config.yaml
kernel_size: 3
init: "trunc_normal_002"
optimizer: "muon"
muon_scale: "original"
momentum: 0.9
adamw_lr_other_params: 0.0023
steps: 11000
adamw_weight_decay_other_params: 0.01
Rows from block 2 of a small image classifier, named by matrix and row number. Rows with one number belong to one channel. Each number is 500 + 40 x the weight over its row's rms, rounded and kept within 0 to 999. All counts start at 0. Numbers have three digits each.
After each channel's rows are labels from the 100 images, of 14976, where the channel reaches its highest value: "colour at peak" is the nearest of a few named colours to the mean colour under the peak. Only what is clearly more common there than usual is listed. The data: simulated telescope pictures of galaxies. In brackets: how many of the 100.
# convs0: first 3x3 conv, stride 2 (model.blocks.2.convs.0.weight, 112x64x3x3, each kernel summed), inputs 0-63
# convs1: second 3x3 conv (model.blocks.2.convs.1.weight, 112x112x3x3, transposed, each kernel summed), outputs 0-111

convs0.67:452435539493512517485575533504585507471480520471472555486500508552392499430504556463455482554531466506452512485445411499578525502519540495538486467515522484493454490476566523423524496514532514
convs1.67:391495523512515543438550534471560553538498472477456496530551496497437441522491523486540475504548490487432490537487517540491458443528458467522499470524518488422438450513459568493505443489599485494439551459488566422476417511536551517508478399524538513499460495497526407564535524518483454492465496453515473514526568476515498523481476479524
colour at peak: brown (53)

convs0.1:513590436527479494502497501490532457515504538515492500497461493494474479447537533497458562537472508516505524501508520555482487495590480570363501495517499469480440504550531509430528560504394542
convs1.1:577431546486558518516447524570442511510485520522505521530544504547511485422492515496511517581531533521431542473464461547527518501592506511568494498508426568481554548514509519483579508531497395516463564562519450467525501422496486492509489439511507527510412554517520478521556549471472494513457445485507482595529484488475489487479459453499
colour at peak: grey (46); brown (40)

convs0.84:479497593513485550526457446550527479525490473482511460544450486500440483470460489451425543495480525469580468483534502448455441502502476490442470576501545532538473527511379471496458472472461517
convs1.84:459518559442515426509462504469480464414497467457472503513459503553503452457450478522524443537406491539553478535464466504442560513502513507529485450535495466464533522425523516481457520380449527510436507473561432491505498537478487426585494532437472512443565518454487473439519467505569523443514526504470539524495476491483492460463539517442
colour at peak: grey (64)

convs0.71:490535449570496480532510483557530559507519522514503545534473501576490538528613488564525478581478544477490529559452476519484481468484431494421517442535494450474510445585497550502463490511484510
convs1.71:539515566513518471524538529524481545520412513584497512478528525510480576490492534487438504494518568474506534485402539446484521529538453429458520531567494452439506549492464616550482514478528586475528569500598523505516473502508438493453527537478507474490489515494467424522569546522470519545503495463440449455483498520503484453500448459483
colour at peak: grey (75)

convs0.60:399534472518489537514550499559432531485529424401501489542504575543537482496554551512487508464469531559529440507469553509533533537489506444484450484542569516530541519491514552532528541547506505
convs1.60:469539537465475477510526526415533447559511481455452504475439530504464505498484461492427495543467538625469458568473529503494504500502489513448581462529475494480477508480484497626496520507487451438551557451510576475491522410492545568481466520481541511518546491490500485447581535527424547491490542488451429526506440517501479471515507523498
colour at peak: grey (60); brown (36)

convs0.43:487507460501519479478514500465446513500423532433471483504492498534470465498538547508586486452504487483592481519485415465422512498556495407524528503446520514466493524483448460589443441479544477
convs1.43:588572527440573516430565498465503607490490452509453516498515432572513459537529500465488465509549363435495467465574533431544445518504516533565488511529505561486447434521535455473545472500471506527545537538453488453507492502471530552530462526504444497526573543515548494486494498497535455506502545483486540498480482506489518493500468502471
colour at peak: brown (56)

convs0.2:454478403557508465481493543411490466481431481419483457488543507523587532475490513490499505539509537544482494523458453543526498491453538440497531514472552501521505458506562540476448551474513594
convs1.2:583485556493501405489412504492496515557475550504483511589504460517459521429535545555477446512433587511511509476406458498525515578534439476411494534496502518438498494509482627527540468536444427495551470492505563453528468529536463491493519538533541492547497528501489488546530498530490443517505480489528451463504480538500502493500479477523
colour at peak: grey (33)

convs0.48:448523470483436467490427514512428532535479505498513472524487539547490503526476522509485476501519455499453505497539514391513512460553495515521458500517535468463397598403444450451495485451470481
convs1.48:586554513548527445510531530527538500574521585422444497462472482521519502417522538472526424484493513537556491485487435491551543450534481544491515436492575467459537499619530541522560504480479572475485509496549501459451488528491488493426516492478449551470481533488473522497472515560461545523533507474445466495485512575489523482504472560575
colour at peak: brown (81)

convs0.15:542515499475458432503479475495449492526482459486477434455467512474428464514479469542475457505465501466498471528454552458503545451533507589464569447470480454470435549536443493400524510569521532
convs1.15:516533569496602427476525496494447528561490475503484517505504462539556431472468474541485502528556460518443577557420491490511447492493479549480489562483489561528494429492519489438453444492425529490474475447531505471570501516532473512543549549493484532503544525524440517471493404505479482404486539453514534470484459549480473504494571484425
colour at peak: brown (47); grey (38)

convs0.95:487530532454444458423450487511514574483445517456541563471414505498464494507538569501535501510490478525468488475521545470432393496519455519546482515529459485492438459485441484590472523512506527
convs1.95:541484510529540502586602516462521525576418574440511476471439461492504473532533448465482526525473507564538496460458513445470489537626447470478504428505559507465547461495468531525513493483476578545464533482493501443418472533504529500484477474529527484434563521505542472492530522482462439462463514475560534476477462525506518524449558526486
colour at peak: brown (70)

convs0.91:485471483583477464487554483512536519490457520492486469541447472591463505511551430554415531531466544471601495487453535531475526482566470438445525485510538473500476505514449501589496492509464520
convs1.91:524487578515474504463542523429523597514459508613518478440530503549520557504534520494514481471557526440504533483491530502543520469520508522387527573481478518416565530487513576512486462511466558532488488542561514533494455509471487459502478514467507476455502542482483526533502513484505574506486454460360464479489512528500471467470410496503
colour at peak: grey (76)

convs0.17:494490505545484543440494492488487523431474456582482576506446475498439504531632429550491496490465595481539468525486502476513500472529521448453522448436548474494543473488471548520485478516477505
convs1.17:491469594503472460494491491477497553468473515542538503501462524528536513541532477496492477514528571459502495483522515480533475546481497438469579564511484494387452537479500607520513456549503574559522511553561466503488424510445514467459463464489561479497529573529507464526483448497459547542571511437400454429519532523508491491462452539497
colour at peak: grey (70)

convs0.70:446494476490542561487574507493529525460513461460541485504484454536527541471486490494484486531522542526535466486448471459585492522494465542450386397469513435489409448500444467545508493490499503
convs1.70:445535576493564439535504502543491550520474489485449468538495462500519469475520526477509494518523490423498501489469524467524538471437467465572544431492503436446523475482495530521533511543481575522472528426538502529474478489503504516504441479441395533487583523496482495510470504469571445481521515583362468477463470416491527499528440458478
colour at peak: brown (36)

convs0.107:454537507485522433487509520523438545518489465450461489490517513516606571487520521467526481533525477537483474543511515449462548518483443505448507510547559515482590472568487581505476608489548501
convs1.107:459483536482512451541496558519524442516481449460427559526468527474502489473539477586514463468437582539469574544506539532541478501538508484552462498518462493558508490539477583553438547530500520574562493453586536521521552541484511483574534572512526465504459524545425535467515493550446523553465565538496480519477525534510497444465531478472
colour at peak: grey (88)

convs0.56:451448529537499525504521483483517548464498643478468449499540460437534430513522475518471457509497507512462466528537523465499460529530503535492484493507483482501488590528383523442464517423512471
convs1.56:557506508489487461413503517430617492495490473508524441496493471511391461492511444478544450461544518517511538516502514435556483486485471496428525479553520560508515453441541442503482492437525491445525466544510486528453583518512499505510446546443499444451509519550441504428576575494530524537473497497459504547433546528477480477449474468473
colour at peak: brown (79)

convs0.29:440546382483580535496532488518475534507516510466495578463512487506509516447500522468454534500507476484451604503536527468555479539576516522448538486500520505480449504555530517466480567509443563
convs1.29:533532577467435481482492516485487551494491473503435528559473477536525433429493445500564449525477480548463497505509472487511500477411510544463448533506538590536484529542560513518422493511469395511540463459523518461529492550509484464572543485470509462534518521517487577448499467534444558532495505445483537542438595558503469510556533510534
colour at peak: grey (93)

convs0.111:459528481512493478477511487470451509586421505537478532541569405519440473506512435518495503535536472445491447456547471499499554502509436501482514488490623477486479439517538460496478532465453445
convs1.111:507500593446467498470478473494509503558493418561540524557525423512499536525476469478572439453448544436438487452479506412512468437464522498496533553480489496566503486514526515433450496510545587516435483538509496464491547468508560493491464501516509580525538488522507457548510470437549552562518496552438440568482518515481529513507532436516
colour at peak: brown (56)

convs0.87:538536447575441494489529495515495481515493443525508497547509442584496536548572490521491551546475522448519531520491552622439513493457489491451553489543548518502470482496515467549415510551473496
convs1.87:552485552487486499504520496521536463494424462617487511443512473497507514527492512534478473451481659514536498510448481403542535530527491503407507535530478493461454510527480579529449441493480525492557547510542500538480486496444462429528513574490505528451503507529468491503527515556478511523541520446377523517518519527509463512447514521492
colour at peak: brown (50); grey (49)

convs0.66:489474506521537554509507490478499519498486570466525455497486466433476471488539518514522529453508449513455547486545507515477496517591516510456390499472465491501455637403487440531520492450504520
convs1.66:543443540487497489509501467492471406519487520474465426520467506447505416387546506477541412441532469509545526524554533529538555468495443485476527473513491562504524544517526553504508528424516472445477477465481519532560518433444490473540496608500439550469496491471525525453529575533585509495486452541481491501514562519493519548494492477550
colour at peak: brown (60)

convs0.35:523464461509462462444421488455509505539457495438557488503514470496490474453484474461530503455499513496545569541490577500484526450400436446455502463501465448473535532513500514457499591499531585
convs1.35:422403509469572453474528513472433488514460465487477524544502489555500486555495504511425443496523506511455461512455450483428437533514567454513490462437519584552436530484479469437486497486423470564491499450536480439462432486522520475472531546427483466549508492563492464487503504512529481452468505425550472478535491467480546484520545438449
colour at peak: brown (54)

convs0.41:468479566541511476508491511470552547525473437474533506531479478508440555546518504495486501441473423501462551463512470558540519535468540449568532459473381492532491516461470470537455483435544434
convs1.41:533482541509494470450463585531420467582491549505513439460490481537459512562546511432499524444418475524502439502502476506546472547498502501523458542485515542509504513556514498498490572470518563541472520538436561500425475464484454524485381512541489500467550502487491462460513550537531536520501383487529574496452522502499454508459570499526
colour at peak: brown (65)

convs0.45:485540478538523445465476477493500520542513383559505531536452448531444542481489504505538543483504529452439566494542478531464446529479469464497543568531544536507478439478456530543456527450533416
convs1.45:477477521426541543559493525500545465490447515527461561530480533434538488441546449498460500526462524433512477559432459473449472499462464454523492442513532442548550511523438490531484483512542522511452494428527459472549489562517523560478508511575449469479469503433548426493542529523504508531507546461624539520496515546496506504442542489411
colour at peak: grey (53); brown (47)

convs0.20:501535475598462476498487488560474519470459518531502457524496433463495550506508423525511550544485515496477573557445548511467504488476442624501491508544577507471482517554510501528490522437448541
convs1.20:491416546477496519460506506474490464479427517521521470426463472520583515461497505499539530466524582420550562431455526452494404469465432568496483553565512548471542505525505502514484497531472495507458497549472466508471470468444534545488465478514529491498470511467462535518521457542472559529383488455499422548537532431490479466463471540538
colour at peak: grey (67)

convs0.104:522506477490542485452515452468461521469465506453470537481492574537533550480398562520475447469504445515483464479502482514539561489535520594450518462466470510508473415466499470497576522494568572
convs1.104:443479538513480465432485460498518517456527385574530523540502518509532414540472485572555558517535518492506463478540481543437458545548542499520522453521501516566468449410460507489530567516474444553470424478480478472486536464532463548509439475480562512467513481548494460506470569465423456529513435498466495517522493530502516400485488465504
colour at peak: grey (48); brown (44)

convs0.93:489547433550501454409486485505491476492505507537466541611492436566507461469538454472507517544461472452514518502502463515445423531585480396483498510495505500476502515500469488408480507522498473
convs1.93:578487484499387538488484549501543490587479526492489474501451510517443489486533500476546414506455518519453468482480484462472498480525497594545555469505488557500476482520571460424551578531482490469486472465419438465519457515492510514497457554481487508458503469478493516558460526479591589528535500467539436455485571537505518543533467484562
colour at peak: brown (71); grey (27)

convs0.7:406566488547545475514556524490462494528479490425507547467561545489491526425457529441528498567490480468469468544499602494542583513487510553449476483479560488521500542497516546485524513528457464
convs1.7:433498460503485442562580550492510456513554457444486557557474528492415421551519437496506506469554547559514524565505494557496399438466539471458503508430484518541439403512513536506472507502474487582531477442538510529463481485532484450516513531534504487514440478499495561499504534548532531559518526457548520508484466530508465480497448515568
colour at peak: grey (58); brown (41)

convs0.64:558541423550531511502462517534423541550538554481502472530535515452469459526474477497485548531462469447505523502510427523488459523542505477485468552533453591523466497509510385544479491416492505
convs1.64:520455467511552511475532538445517475561560500510510534462451515458506498553546396527611565522407512530505540527532505564536468507523523471574411534477560565444475497563502518527537509459522504489492530513517513480440465564501495441528495446523524477449487529509509388524555425525504512499488553464479545475481515496520465440471497521517
colour at peak: grey (78)

convs0.27:525565480569538471537534526540533476434465528490482508574529512431471503473495490514464507552507528510486545538466531471430512505552453502387557484516476496504569469529438545528497421515440539
convs1.27:543463488518479473411491561562448497481465410535485538494514533518513420484464476512471522507526535464472474478463501569520407479462486382507534457523519515457487514526495530538557487569449453521525484494526433495458434543490466577505496471521475518488583533521563449482496509500448526584522506545403492491522457468495480512500501466423
colour at peak: grey (72)

convs0.102:509510540525427481503428528526455514519515500502504470519488544503429516540486480538496561529472479511451574533535565464505482500554558433590449550578534514514452503414525474552489512442485538
convs1.102:566494473484487556492459513524537436524532483504495505433475513547492539532509446412492456519485545529576505542495511514561520492508533444493530466452528484504467509494561521531509491446433536513500463506431554556479539478534528494484459517554556475583556455478561475437490551490429539536578453453492586550455455518495431535435496558540
colour at peak: brown (63); grey (37)

convs0.109:533450522542515487498419446535460509530463501443516498494477519470422530528542551567478503490483469516506444503525477575485391506480522507602476518496487493496497465499534425567484526421458539
convs1.109:533495534542468540529526527461536541567568466527468563440525455555456582519529468491487514522457499579532509413505452516552519462574445527486487540453566439475467510474479466515475423487464507547583449514437540529500539505512483530522493483507521467495521450513494485491535487508417402420491405532498543457536510488499516512449520509522
colour at peak: brown (41)

convs0.98:505477534475502465485437520512561554556501489534485472485472557545453576513459493501472541577457430519467532498493458578526444525577527457502538546478508511505531452498534529537470529593530428
convs1.98:481490521562521508543526512542534432526481517517439532495472436518509480525460530460417549591503515532513539552491587585558567521467509534514520524469493521437558508498543495519438507564511542458463517571520561483444448463454533469497491469473510467551585485421543531460567539513493552494474535502495535495513572507485485523472547420485
colour at peak: grey (67)

convs0.9:437511405530537508463566539496441554485504447426477473458536464489551561454447511441518532537511516467528496495461530546541490533473476529399488522494514540492500536442513585503540500461467532
convs1.9:471443553437533456625424503572417478545538528447493520561466558458528422509511547490500525485526599579482521498491479470485501486470517535495470480491466504498508429523519519525486524545505433516505576539499496508512483397556490492553483519500525522509452502525445557462552488498505487559500485495461482581471499502492479544457418519523
colour at peak: grey (71)

convs0.80:544428517492504513465503484455507410539538574504522494530465472498515541522502385482460461530470457511493514531483455522458557474453504421522484509522491529466469489523448410531507430483537419
convs1.80:491540591549443438469535520464538495433498428476521528477534551473483564616493526543550515512482473500481510482503509509483541462518505550598427486500525442497523465486496500507419495514523459478503480512465550506489510553459524592473519479526539520493493536495507550593439381506530496439517526497454484407522464538492519515511516548510
colour at peak: grey (45); brown (42)

convs0.25:480518520500547527507465511427511583495501564459440504547565538554444525437550474450486520525476464428509526534541500389509493536483484396497464453477538472510524536515485474500492445495486541
convs1.25:537484495556427508456559487509512465469465518547458466528525498432461508576505476465569437500494504507521507522487479454465502553432528510506463511476508535554459538440554503456536504541440453502514438496443444465470491525461603508465557530485547490535545525508495546501480511408511570508482528491601484555406514550483553469476423485504
colour at peak: grey (70)

convs0.12:509540556501425519501450458535482486562512503529529592467441503523435554568477466475502496500471576509463512464494552483468506544518474472441523547540559514540440431573485464469472493530554470
convs1.12:502504632432479557419523597509515443609450467513440559566529470505532449503563485464475550440551489482524520526461486476509466494463460486482457437537489458528601482473514486474502501508537544454516455430510531450470497491492533463542509468521501468477502473446470467517517536513506483492460489549454473516531535496505491523453466413470
colour at peak: grey (59); brown (39)

convs0.40:501548501515471456477524470502372509533446480494448433530514509516456460496499441520477513509512461408532463504516512407470495502467487468506424537552528502509462549502425498409482552521471498
convs1.40:485508532439543483505451490483526487531510515501524496464461467507481459489437421421518465488476446498462520577517465463505523431472435535514499478515461570488515449468497543496539513500502555492484508482550390539476462579553580435509519460450397449461572513487492487460468452487534509484587532579453482459518505472500523497567451489473
colour at peak: brown (41); grey (25)

convs0.77:476466567520539478454434514480507428519498541528498395512503494538425509510498488539456528429526462433531557450515461458482429533485498479520490555466507487478508497522406461579477512476531456
convs1.77:528539538466517457525457522513543502471499504483465528448552524463503492449492562431427436569461554561621533470542532490476536470484424480497537473517518535495547494454522544521501456435486575499497517473511524518436460566441545454522511499487480483481521505477531525417556494533457560468491538447587477479498421445506465491538496517437
colour at peak: grey (82)

convs0.31:482514537550511418540484552503574540550480460492506508496523489534482528417508520407485475508501489512524580509480453424442503506539389598514526484559507534499485473506492552472492499533500471
convs1.31:479471525471501514490562537546459432591467629553459539517483434483540515516512512486496561476444573516480458483439464522516551426466492445455445487578517527479478537586503465603480518563502511530516496560521528456476518519431513490526542553520511512462438519473481510572468459530459533504486489477489483477515500483500432516495488434482
colour at peak: grey (77)

convs0.78:481519539447519568552527491567504502504582579481520542451494462535562512491532517506511501516488480615470433413531486512594537527491546470456536501468471511494536521514517472572494495533528525
convs1.78:527457457522450445478498412445550451470525551501426464503516555501537517537552534533491489509424470559523487505476514479447489512568509523504418481452495559511516504439573472477544518470507388452499434509464514458511483530410545513494544539533549458532503535535499571493448464490486519520579542501588500556461481530494544468539480490496
colour at peak: grey (94)

convs0.97:473526463596461519436476465528452521473471556530425494459463524505484538477458486503429545496499521479536564534520494532503462498565441500383492496523447493520477465553444472497508561525447465
convs1.97:566499556514524507515403509582410620574459507519524494513490520486556498422484513427497489443516503505475472502489537512505524497503492489457526457498458488486535514589531559532529569557543498501506470499519463570447463448531518439541468493519439470539550509464553440577509579542543516553517483566453483481494527495493513528513502472509
colour at peak: grey (51); brown (41)

convs0.53:544489560474486474534390508462389532498507588524575522545526472478502522476513463486469491520517474492500478529529433510456477476496489500607491495475514489488506454474496445579473472423466511
convs1.53:499554525527532554520534578467427513489502540502524488457483502467463534473472499437521556505587472521492549415490504481509533470572531481492460503463485496489506457478537519524521409514522508618498545541435522566453502462535538583466441499510517534477537521496515433547518517505574442449544548501528515507534522494514471584442539582515
colour at peak: brown (70)

convs0.108:550522538531467518510553493504438507518521480507501421514464472441558516480451492493420573544469432579496513511491467490464437551527473446564431551543476550531466449455499459510539500453496466
convs1.108:481475470481545542470506527495527427493528550522517489459427525450495523477570452532497569496442468600492427496548520449495580514422511559514440512487527440488510472497553461441479497491486465473479495556527581534490576559430517507572534480557451505504429503468495529510490479521473493445521476498481582474497519573488489524442550545463
colour at peak: grey (74)

convs0.55:550451407502510469497605500496481504524568442469480443579548461511528531507444454466462487477526513631510546501501521555509431490546496492449491521513511517485540443507502460499520498508473490
convs1.55:542456474534501453478534572551557519420503475484474603523494511537473506499488472534513468527482558506543500496435517433527506476505428500456483532521503392498422473477534540534430448486516430506524501495502587519508533458523476593544492516512550490451418489463491492533530451526469457539414510511545534545486491547507413473496452498503
colour at peak: grey (93)

convs0.5:490486497529485482484562460415419465508462529492497497470458463550593490499485493485506485475476454443536503461534404459498468508582512460539505519493549515499520404474453512450505498524549412
convs1.5:523449497416493503422460522462498406474543529489478527390478506550455552539488467480530532451466466522482562487510490466524458471448464608463477449512502508562520490439504506507476506529530516557521523506493569478538502507527548498493482484495507446473499461554543484446526520498555623469474517527521486423554498554493513455477527477598
colour at peak: brown (56)

convs0.0:596451424554468546458438498484454521509480491477465465432524476399522528523462521510488447469499503491476547501491537531496438498481453517518484480515411484494427533430432524497542525478454482
convs1.0:469517469493562451488502511555463492483510534500524451505488489462543459446482465571524522492594532449473497487472499587463499445499501545436476465473522521506580524576460500568538494454501446455456564522499553586496524415432502491507556467543516484491524508448495495548493524522462442433495468545534573596555514508512470543497552544478
colour at peak: brown (77)